A small image flow-matching model, trained from scratch: widths [48, 96, 192, 192], trained on procedural textures in two colours, tilted and lit.
Rows from block 4 of a small image flow-matching model, named by matrix and row number. Rows with one number belong to one channel. Each number is 128 + 32 x the weight over its row's rms, rounded and kept within 0 to 255. All counts start at 0. Numbers have three digits each.
After each channel's rows are labels from the 100 images, of 14976 (inputs lightly noised), where the channel reaches its highest value: "responds to" is what is common among them. Only what is clearly more common there than usual is listed. The data: procedural textures in two colours, tilted and lit. In brackets: how many of the 100, against the usual share in percent.
# convs0: first 3x3 conv (model.mid.0.convs.0.weight, 192x192x3x3, each kernel summed), inputs 0-63
# convs1: second 3x3 conv (model.mid.0.convs.1.weight, 192x192x3x3, transposed, each kernel summed), outputs 0-63

convs0.151:138120141115099134127131117118110119144131123127121162110134088131119143168089087121155159131127091136131123116106110128128115103070104090126133135110127087138133123134134141140128129123135134
convs1.151:101083149114108109124136134086093132107096122117141098203107148158096158098181153109122129144117124079119134131210127119087168196130127127126109111168156109123101123090115094099130103143116148
responds to: white (53 vs 16.8); yellow (40 vs 16.9); ground colour: white (37 vs 8.3); pattern colour: yellow (29 vs 8.5)

convs0.80:143197106128079119116110119115135120120131126132136229006124150135145119174108194104152147111108150162084117133144071092131114055189126105122171113140113128133156123138120120121171122096127068
convs1.80:130058168101126133153177137129099121105121112136120000255097111107083132111189093114104130103132087065163124132112154185151147229115113136122084170087188100161103124103116132137088115160128176
responds to: black (87 vs 17.2); coarse scale (60 vs 30.1); pattern colour: black (44 vs 8.5); ground colour: black (43 vs 8.8)

convs0.118:140129128128108124126204128132132134132148141123121000157121157128095093118154149166099118095133107156092133126093160150142127147128129165141100222098162129129150129126138111144124158164111164
convs1.118:106103059143177136140118117136126105132115129133125255099168162158164111118097157087132123140093135084123121125190106081119150127185078120141162048161088174123077097108125131146113099095150111
responds to: black (55 vs 17.2); ground colour: black (52 vs 8.8); pattern colour: white (32 vs 8.5); veined (29 vs 3)

convs0.55:112187161146139120122125129129104128128119125130118155195128084136061144098106110169117101131123092097194135114211104118131141113137131088135111124036088091125121126111120155140123120152130068
convs1.55:132044172091129121137122146131128123104103096101116141158125134108140123099186199114088121128157160164064133147121135150116094148129134119133133188221195155116106122111122138140106093142104162
responds to: black (84 vs 17.2); brown (53 vs 16.8); ground colour: black (43 vs 8.8); pattern colour: black (41 vs 8.5)

convs0.52:063144145085130124118226119113169132139115124129133107147147116120210100061145116176151099160100201135114129122190094094123079197164127086120107156082179164146125125119115113115070119137121146
convs1.52:144102139105132156167102183108102143098086133160153145173107118143089146144144149115109147142151114124111167140016133190139140042108182125128130135177062094104147153153097127126155088141119118
responds to: black (40 vs 17.2); yellow (38 vs 16.9)

convs0.185:096189135080151123132116126132167130132123132133127114086125145126119078065136148190040093104126134164063128100121187183125137115181179129127126167097169168128154127130131149127114147164113096
convs1.185:183079163163171179172174125147097137120157119118105151190157157128125174165145065131178135081140116105153113160149107127163135121104092168153135153185096090150109156123163174219131130170158155
responds to: black (99 vs 17.2); seen at a slant (78 vs 39.6); ground colour: black (73 vs 8.8); pattern colour: black (26 vs 8.5)

convs0.3:184154152132107140123062134146201141118123125110149194048124144121164148122145166134196099130150187087060129156148128135136055157201156154124148145094164162109151131104123120089124091082136157
convs1.3:099102156125125156154183156116051129121108132147097030235112115151053175155144102128119158156113056174193121110158101138119196108089164092162095132136084094146124177136135088123108132175126088
responds to: white (41 vs 16.8); black (40 vs 17.2)

convs0.76:096157080089102128125023124154144130123110118116141185050121172119155113159091197178125133139133211038072125134122180140123084126143167165141153112090111165116166125157131121096173117145135135
convs1.76:134096201164099116155188134142078115093103103121099086239111113127092149165240063117105120119127035201149139124165055122109155137116142104134122153174186120138093125103129099140105126144116134
responds to: seen at a slant (67 vs 39.6); black (56 vs 17.2); pattern colour: black (35 vs 8.5)

convs0.109:164060165132152123127162137131021135123123124131127134205111075142115159131108072154134112123132062139151120127158104143128169078094081165136125175085085039124104137094116161166139145167122072
convs1.109:088169141113131132104110119127136104118066128120082164131110163120112100083174172093099118169115141114116097135148135090130108207139139068108104142174222162119120114114128087063103073133118184
responds to: white (41 vs 16.8); ground colour: black (27 vs 8.8)

convs0.19:197113150101152131143136144122114139111107125136137213123130126126098094109175091186096101138156099122091140083101140110130126155111148148136102156079163124127128129149115130109084137190122185
convs1.19:072079090132122131119132155092115100110108155180121082194129171135116196127112173052156125162105134142157096119216134120139162098178117121121128073175095136114123148103094097121129115112146067
responds to: white (55 vs 16.8); pattern colour: white (32 vs 8.5)

convs0.82:162147114099128112134159114147064127139126134118133177186135140126116136110097090074153109115140073206140146145160099102141174127084056138121121083092095078134087116143130161128139129157134171
convs1.82:091161203148119131151133132156122107116084113163146133132128161132102127126196154140142147136147148152115158108129100150171142061188197112122171168171198125140191147123127123151107126111131093
responds to: crumpled (84 vs 39.7)

convs0.86:131120145016158132141151136125000147144133134123111052191105123125152132113119058210167124139105120138147104167176118158121141153107061199132087135130125099128133142153126060123095108218116126
convs1.86:146207120150102111131168140140197094137114123156118226131103153079097099128110179044096113125164108093076126075098101069126092100192175094137141102145150152090129123121108135120149145085134037
responds to: crumpled (76 vs 39.7); white (38 vs 16.8)

convs0.48:101105126143201135132083135131120142118135125127131041157106130122065075090206099191020116123139155105124125151161169153129146155097120157133083183089158090108119139134120171130177152180145085
convs1.48:150137115133086156150123132130124069102096146111117224140156161103160158117081166111167096139125107149113128125079090151149117123164117130116137176202092155078114139101116100126083102143128191
responds to: black (39 vs 17.2); ground colour: black (26 vs 8.8)

convs0.64:137073189124114154145118116113108133149113095128131207111111198108056189046122146122177093138105174062069093075138062079139120111202090187119147154119139094123155129116103146154150131057121117
convs1.64:077135107114136149142138161169081146107095130133123000150082126134138131165145158110108178142114097178163116119093171172129118155098123097141065144108096136161124138134105102080109111145126129
responds to: crumpled (94 vs 39.7)

convs0.30:091138112030128127124143121124086128139158124129126122136139124127124161182161153138124163130114078166138124157146125176133179052106139102123121093217041130142181136150120097093107084146117066
convs1.30:105160164130125114138158112150162119136158070119124139130102146109109094099177105141112102109097154072131130111122131104113121241170116135100132136115255128139090094117145118110125140169149201
responds to: crumpled (80 vs 39.7)

convs0.187:129219124070141129127128119136166123121124137126124144119138162131088091074121133101085080111134143134112132132174163123134133147171161087130118197064157179125158125085132161146113132099117047
convs1.187:127032207189167149159126129107124121126141127132103160178152124115116154152160132167148138114119109178119105148143111153174122105091102158149149121227117094120092132119154150189115122172144215
responds to: black (99 vs 17.2); ground colour: black (71 vs 8.8); coarse scale (65 vs 30.1); pattern colour: black (28 vs 8.5)

convs0.99:067143110086110134131089135124151128129113126128118014115121103118151067127199161170065110123109131166000136157113190168132104229092134193124120182061213183141173131136136131145085113161121144
convs1.99:169097096163140134149178103116138129119126126115136238139142174145138166125073146092138105132164154101175096101158117079149151008208136124123100089197052111097081149116150114125167133139108106
responds to: black (42 vs 17.2); ground colour: black (39 vs 8.8)

convs0.101:089095130149096115125144096131098142135151150104155003152142084115178198164114100135179128074107139189127148102123124172144116158167102050114112113097135112144180110069128142140079145105136137
convs1.101:107172167097087105112117105107114112090068120142117198127146171119113102134155161106106154167139080083101156114232081085124085049129162183146165150198099137121116159155086126116147116118143132
responds to: crumpled (82 vs 39.7)

convs0.188:092152089138077123134152131121204122130127115139128145144133087135103172207119123048140172131121173144189140098130113104140089143195133112133187096142149152135195120104131163130147163043157116
convs1.188:114099188092107122109089123119081116113098110113108119135138115123148116094132139201101114141117099104076135161158130167126122128041139125141079180117127116108075099124100093133103096164082177
responds to: black (37 vs 17.2)

convs0.180:055155091079092133133106143121076135151120124138123069194149139139187127081163070194122099104125196129125124160220082098123098156076165155117166130117203130138139149057141130125131163182114140
convs1.180:139114153131175134185151127132145144112121111156159159107124113165143118135053204100092121140161084113135171162000145176145135140182139131120117182118047140151104130118128110168175103103122117
responds to: crumpled (85 vs 39.7)

convs0.58:145061142101156113110194126130133125120146125124142174130119128150152121091077108118136104110139045158116127140143171128124142160145100224144118170166100202131135124083125117094080156110113139
convs1.58:096197120139110132142097119112105124146087149173068132154127178109054134108223118136124121172067165120124097115117087127176144086096166058153116115151190051095093173157117086131138102169163129
responds to: white (38 vs 16.8); cloudy (30 vs 3.3); pattern colour: white (25 vs 8.5); ground colour: black (25 vs 8.8)

convs0.93:070146074085043128143178127099145099134156130137084141134133161118159149247089157134112138099096160094135129148162160101123123186126172121137115081195045180137150140176125129109160132070142073
convs1.93:157072163159112129148126153163127136126122108127142085155116105106089151061201104141079110123170129111076130141048119177161151117148116133140075154119222090075107128113182090150110155189113207
responds to: crumpled (69 vs 39.7)

convs0.102:122067133090077126118155123125183122117127137135114089191118158129118156074147161059148115125124108154153159116150082102139133202168104138117131166171176178147120124089124116134113150082127075
convs1.102:141132146099152135123074116141163087129089106134122234065115107081147093120163125183085110164122158081064123143143150170142075108120133109133095183142128158099145131140116110066128104156093199
responds to: black (69 vs 17.2); coarse scale (61 vs 30.1); ground colour: black (36 vs 8.8); pattern colour: black (33 vs 8.5)

convs0.120:111098116124143115134069121123076123136135135125123186106143149124130117184103131058177202126098122096008141124164124097110147074140073123153110160131125149116065097159156119148128035082152107
convs1.120:073179135109151144077193131109138121121101145130136000172085121121124125128168112099128114123104089114246119102078163123112120217144118139148116155071179140133089137111082128092097107117128113
responds to: crumpled (99 vs 39.7)

convs0.27:175131165108138126125116119137094126129120132124118177125123138116101082047218122167098087119136149145055127115150133129136144119118145168122111171054176125122112125098117146132106132182125154
convs1.27:118098138136157162154137133122155119126143142133103108176134173111120191128085163112118115138114125090165107155141126152167151183185126118158146148224140138099116164112150123177127108142122143
responds to: black (93 vs 17.2); ground colour: black (78 vs 8.8)

convs0.10:138136192117150112134117109103129115130149131111109127152140042119135099098141142192127149119122111117097132128126167194123099052129116168111167197183110125144133138133134101126147154183115180
convs1.10:120095049155136116133166111129157111159138135107147196108124168165153118113103180053117081120110128120111123116150075042110153207175102095121115055078174163124102094111111115095153134097130062
responds to: white (65 vs 16.8); pattern colour: white (41 vs 8.5); cloudy (39 vs 3.3)

convs0.35:060067038142111136097126133131158111117114133138128178102117156131140086120078163113137130139130172047156125151139162069120129173098112102115133060047117170125078122156127124143129137084141129
convs1.35:141161224116103149140116173126068117090081109136118106190119096135124129122214116117117117134141101188085172113126053184133135117131155127133097187150176109118150122106097101088106086153101167
responds to: seen at a slant (98 vs 39.6); white (42 vs 16.8); ground colour: white (35 vs 8.3)

convs0.22:152105156056149109119211127127130121126122140123133065189133093131101140115153103176127121126139123167162134120088148151125119170135153085131109255148138123141148128116125053099072145167114125
convs1.22:140119065166126123136111122082144090116125168171141207108150178146145116162081172086132122131111146099141107144164110041162159079150108143136134000169104126133097128146127149184183134114174129
responds to: white (47 vs 16.8); pattern colour: white (33 vs 8.5); ground colour: black (30 vs 8.8); veined (25 vs 3)

convs0.78:127137142134088131127182125120093121120132129128133162133138070123076158172124075095151164131097076152183125112119085152123128108101163085131163119106155081126171138134129127125144179115137168
convs1.78:116079147113093112114110150100122157128108116127166125174094113179131128100141159150097112132156143099102138131220160107097144178133113116134092072091099151140110108088109135127125111099102108
responds to: seen at a slant (88 vs 39.6); white (47 vs 16.8); pattern colour: white (28 vs 8.5)

convs0.139:165136094112061085148217101121086132130123134145122136201120080121087137157076056139149103132167086181181137085160073115122181091105195167114075132103119128147109122057124111108057180095147089
convs1.139:102105167137150132119074122135190113156121124154157100119135183122120126094170199085086097117145114045102090177121149076149125214185053140122138109159162178102109087139117148153170093121106186
responds to: crumpled (85 vs 39.7)

convs0.77:092153157212179131124148140123138133134123125147135138199140141133181093164036104121092142116137040139223116129200160103141114126099122147134075213133106125127041118121133089103144122093104102
convs1.77:110100162063110111126115144107101126116089126180114100148114078113078160124237128098145141168080148105080154139014091177155141154155143085144145111113196081140133099148106123118086099153128174
responds to: white (55 vs 16.8); pattern colour: white (39 vs 8.5)

convs0.63:115199100148198126139150145127032116119172126126121126177126106128119159115104081123144115148134091185149147098152138230118122188107097132138116114089139090126119132129132082107042111177090088
convs1.63:151107185152118097132114115132171133129103128129132156110143180120099130107214193114101112143136144136116117162081101047156144075187168145155153125156185159142110136156130128166220109116151135
responds to: white (43 vs 16.8); ground colour: white (27 vs 8.3)

convs0.32:152161134047186127139106134112162130136107134140144192072123142114182140077151157151085087136142159134093137136074151162107092093165096164122133166220154143126163128134102149118100091159113163
convs1.32:120116118139131131138150175120120115144111185141111049187140166152079137177115134133183149184077139111135129109186115099127168200166155120150131084077167105137098126162126068105140128151156100
responds to: white (39 vs 16.8)

convs0.147:073115107075161133126018133133162139123113120126127177075123164124078071083073185153086096153138190034121132142170179135132114096165150097124128181080075141117134122208115099090170104125151066
convs1.147:166115145163100123166186140128091138099090100101114105197113097146115166188213100104100144116142063225112135137110075130118144202100144111142107110150195132141105138076139124126108109145102185
responds to: black (86 vs 17.2); pattern colour: black (43 vs 8.5); ground colour: black (43 vs 8.8)

convs0.152:138175150159151128121155129122064126123136126124126123255122076128090122057147059170101108116137106142163127104205105096126133118092098132124100087016113072132125123107127182174117142159127118
convs1.152:130075175097133143133109148111151124104100116110142158130118160128150151111145217113112105134152142090095133155134135154118117155166136112137113206243144144109110141116104113133137100135099166
responds to: seen at a slant (74 vs 39.6); fine scale (68 vs 29.6); red (38 vs 16.3)

convs0.36:122217109055131125129148117140156122120118138140123150069134099129111121137220109045041126121161101086115135160142118133134127134139146096109125120079249134132194124136133159121177111102130086
convs1.36:142061209155144154176122134102113134085124144094137131172129156142112187104052180188172105140122113193149138111173127157153143151151155148148145201195008115117103163094149118165113123166120200
responds to: black (39 vs 17.2); red (37 vs 16.3); ground colour: black (26 vs 8.8)

convs0.1:123083184115148143140161154125113134128141123122136101168136106121131196138109155074202156118123095147182111163180128104124146135139104087142144228195121120122068129091139096109141101149131101
convs1.1:171121106117129114091090157138174066146087150128104255060139100080166088140117122176133138169129169117079132143109122146141094120102168146124113121105122172123177139125129084063101152125075146
responds to: coarse scale (65 vs 30.1); black (58 vs 17.2); pattern colour: black (31 vs 8.5); ground colour: black (27 vs 8.8)

convs0.40:114198171134164129125127125125087132127117135131123142127130097131156125140092077153157099126137087166165123104176151120137105064105120076119090159051025132125088129085141139114061106125129078
convs1.40:113060160116150125152120143106135099107102114117122141210125148120082121110210162109097156100125143084112121156116119161126153204136108151110159203225240080129127113115110164180147064166150160
responds to: black (50 vs 17.2); ground colour: black (35 vs 8.8)

convs0.136:104132167163135133114167114131095110125117144134139085113141105139111191138182115074079125114141083140175110088155138105153181142096092089124228065094131049111089122116127149167130166094143142
convs1.136:147109159115061173089122137113130157126115132112140091125099099181171169119103136210145130126144139111160172173090124146142116119114182134144064177119115130136125145089107068140137129133100153
responds to: seen at a slant (93 vs 39.6)

convs0.91:160103156124166147143161127128135128143106118123153153150116130135151201130179142056140096166133016209180134145119114078129106138121076129134088096214112156118177125104111135123135143051124167
convs1.91:067200136086123111161113139176134126141110130107119104120124147104104144115084097212144129157102199000103163128135143191152148165111167118124102165069183079152116093138101130115133131174113126
responds to: crumpled (88 vs 39.7)

convs0.159:169142135183171131125070120124118137129130146114125147118127160128193108134088113146176096118140118200179131163136149111132124216142114113125052150067141172130108124071130104122061110095108126
convs1.159:044137153102123111134169102096161110149143104163122091177105097108062118110202130120105140142102126091120119100129150165150124037109131114130182153207139088115119114149102146190169097159136141
responds to: black (55 vs 17.2); cloudy (38 vs 3.3); pattern colour: black (31 vs 8.5)

convs0.94:125109201148074140136144144112104145145115097130137138160116065111105136112161082147141127155118103125180118147106097167137136138136142105138120139153161074133189127177116115079172144207122202
convs1.94:148115039089113095085122089140156108130108138121155221084135152086126142168080184114136129168144130087085148110221104099135128089165134120132132151108085179146101104107122127107123127077130037
responds to: white (75 vs 16.8); crumpled (72 vs 39.7); ground colour: white (45 vs 8.3); pattern colour: white (30 vs 8.5)

convs0.83:127166141156135122122200124133097116125125132133131100247129101132086122100151074116109111120143110183156128106205119097134118110122096104124122129053111126122110128062137170169096141098125058
convs1.83:123075181114139137134071138101146121108100118122123189132129150114138134109167210143099120139144142060099126155151127146134113157149117123141114177245169123095116144134111132138129089156126218
responds to: black (87 vs 17.2); brown (63 vs 16.8); ground colour: black (57 vs 8.8); ground colour: brown (32 vs 8.2)

convs0.53:047069153162106129120150105132103110126115140127128105207134169148182133072099178087149105116131138154134125161177144105116133111148107054127131201170120131118094122091136127140111120094115102
convs1.53:153138089113140117101076140118155092141102128125141255019111134090146073138124130164109116147135172110093108144107158120132090146109139131120108124105162179132158124137112093062114150145112167
responds to: black (68 vs 17.2); coarse scale (64 vs 30.1); pattern colour: black (37 vs 8.5); ground colour: black (31 vs 8.8)

convs0.166:111173168130097121128193133121135115126138135142120126174121177142123143087174107070059107140166109185203110105134084058137119135172131096120204040167180123136147142127141128138118167081137132
convs1.166:133113134101116132120097154113133168113142125139152084119108090145150149149091132219164112109073137053062187132086151217146156150087151137167085205127067121139110148134064146173129124160096180
responds to: crumpled (99 vs 39.7)

convs0.43:111165113157128118120092112128202090142144130134137123098126194140124084131188184161119109111128183083066130101168194092146138154141145123133070129057152168130069127145148135134162094104136117
convs1.43:134082155114106169131128167140076120123098122117108116162104083149141186119112124100125148145125084159167128156072038189134127129110189109134151124144095123120157176103127090091101119110099143
responds to: black (91 vs 17.2); pattern colour: black (53 vs 8.5); ground colour: black (38 vs 8.8)

convs0.173:106180078087140126143115124116218126120111131134142146104138204113094090162016162136098095129114103063116128141165189105129108199115127117119119195152109224121104132143117161150116108077127092
convs1.173:141047206150127173133142146124114116139104145148097136143132127152114172116237097100157138153140107221146112139103039160189143092163155133132115060138169071119113111144161087125147139170139150
responds to: black (43 vs 17.2); ground colour: black (27 vs 8.8)

convs0.155:141145142168153124125120133129090125121138118130118176218123031135077109126134056161103139130146062131191133149179104113128121144053092153129065072042090056128127132126132172171164145137132105
convs1.155:121124176082108126122123158117122109103088103113140109135116175129138144085143202091108091129148154118064135107126126143108118150175141100117129233192166144117102125106091100121100096137124152
responds to: seen at a slant (73 vs 39.6); white (53 vs 16.8); ground colour: white (32 vs 8.3)

convs0.24:099119123135116123118121115126230136122132134142139147106132154138134108116121165067187106136117185098183127133170131128109098157214136133135144128116178149132124117127122075142159158055130086
convs1.24:122128146099127139124123126127065140098076119131137092187116090144121144154174122142105152146122104168102127131075121182122089101066190105133109154133055129111150168127077132106097082162122175
responds to: black (74 vs 17.2); pattern colour: black (48 vs 8.5); ground colour: black (26 vs 8.8)

convs0.14:126172092130197136147103122123117139154133121133136211103134080135084116135032126208102132144130164092224120139149138157132122152101102062127091108069070114128098125185115151111128107184105140
convs1.14:138067215110063123136157147136111140114125116113120040201103147128131175136213135065124105139144087178060151135224084130144139130180153153116134134151210127169096123101119086127140146105157117
responds to: white (68 vs 16.8); ground colour: white (39 vs 8.3); pattern colour: white (29 vs 8.5)

convs0.175:112051103177114128125094118128056137125149149120139081183121067132194160132138111155129127113110069118173117181143183186127150149082108099126089073078122087124153134126139143126071118148130161
convs1.175:151166203118104141118163130119139134121113104118143189129110187142113115102179199072110126130172143199064156143169089079146120056202169136128160156194162160144156132121134131140172128112127133
responds to: seen at a slant (96 vs 39.6)

convs0.186:115128209170187138124111106129076121131126152125143193128129114113109160134189100094084123102185050183127112147178104160131177126104053180144122166190106130117138136120105137121155145035107143
convs1.186:092118075119090142119148167137147096149097181132097107122154165123083124109139144146138117174126178069108079164073145133127151178150178120142134084047204117132091122150139090081117091173112149
responds to: crumpled (93 vs 39.7); white (39 vs 16.8)

convs0.79:086178035154149137124104141151140125146136154126136168173105110143126146020153146127138082093139107128131101076132099071146104100101040143134071037132100138102161139133137143172143108164149115
convs1.79:129162161132127081133146119113101131102128122126130111056109141096151085136141075134105148125117105170124099084085147130132134138139133123125139175077190133130117104121126113083081175094145107
responds to: crumpled (100 vs 39.7)

convs0.2:170152177113166144133138118132074141113121152111140191086122167123116156108159096138156137147158119141102127112094151146126180122166157165123074200121183147118126131102110126072054130182133113
convs1.2:086127056127130136118139126111191099158108157145083132152091140095122108144073171146137121166049146118130089116207135111158106135122115111129171083178060129082137132115108097131138119119143182
responds to: seen at a slant (69 vs 39.6); black (61 vs 17.2); ground colour: black (41 vs 8.8); cloudy (25 vs 3.3)

convs0.65:150147178122148128127153126130083122122121133133122120229129080131109110069199078180097092119147106172144128128189130112131104096113099108127130132050154081125119128071133157160105131135129108
convs1.65:114100139117138141139111142098148127111104113114130157157126162121136146123096186104119122141133145035110130136128136144115126206147117114133100189247128132092111142133095135149128095145106174
responds to: black (42 vs 17.2)

convs0.140:153254141112124132126116129139145134131104143137131207115149154115196166141118122169109170135126120104152128142169123148112090041104138087120096185175058144124156126092114098082113101165132077
convs1.140:145039117109134102161154162109151103107144150127110037167103138154053142126119159116128107112089111126105122123070134111126160235172139148145152113101214087139056083140151126152153138147143189
responds to: black (38 vs 17.2)

convs0.13:114119123069122126128173131133163129125135123129127148187123132129062061048177114180028107122139163106102133125128174132129111101138137153125120122099166147131134131121133118127158158168122082
convs1.13:158142149125117171139100160091098113090092136122131138115153159119189171167088164085185122106115078148116145136119046132174128185158091123149159211185125091118144150122083109144096134138157189
responds to: seen at a slant (83 vs 39.6); blue (36 vs 16.5)

convs0.127:207157126153133105112126120132133120126155118150148202110144096132134160143140113168140132121109102126146153137042109168131154203103179127123138117118176147143126143189150113103116113186118199
convs1.127:119043108127174107124158126124152153156119147089118172213155144128097098116153159050156132119098154140139136144240144098110149180171084130106140107123145152148106105138147107113146111101123105
responds to: white (38 vs 16.8)

convs0.15:074091124141048141125096150117086128129122113132131058177139105130210166153136084105146108128126098124173109101113087199119130083139087114116161147117095109104173134084140109092161167139141107
convs1.15:108163145072127071105144140136155088151093119113133237110143176139106126082122190105139124159131111089083173132247087062088118185176124144094143165184165157149120088129122140126151084082121094
responds to: seen at a slant (65 vs 39.6)

convs0.181:140163155128123123127123130140094125128127124135125072235119133128114092164190099147073115122125040149138122098192157123134139144089092152124076108084105098120105132078138148155132143125130041
convs1.181:117070151094110137105117158114157114130105122124113197114120149118111136074133197110110117144141188096106110146137104125124079125194141096133149207243181156082108150153121123115117100151110200
responds to: seen at a slant (70 vs 39.6); black (51 vs 17.2); brown (47 vs 16.8); ground colour: black (35 vs 8.8)

convs0.162:148109159142055145126081125161128128126095147108132142165090083102047131136100148072122173141103083159009129060160120130154154153156167097124080152151111143103138126130128129109108153121159073
convs1.162:041218146105207125078191090135125108106111071107136128111127133106158136107146097111121087132151102135255112108117204131126113175130123130097133144162156115132098153111112145116125088107107124
responds to: crumpled (100 vs 39.7)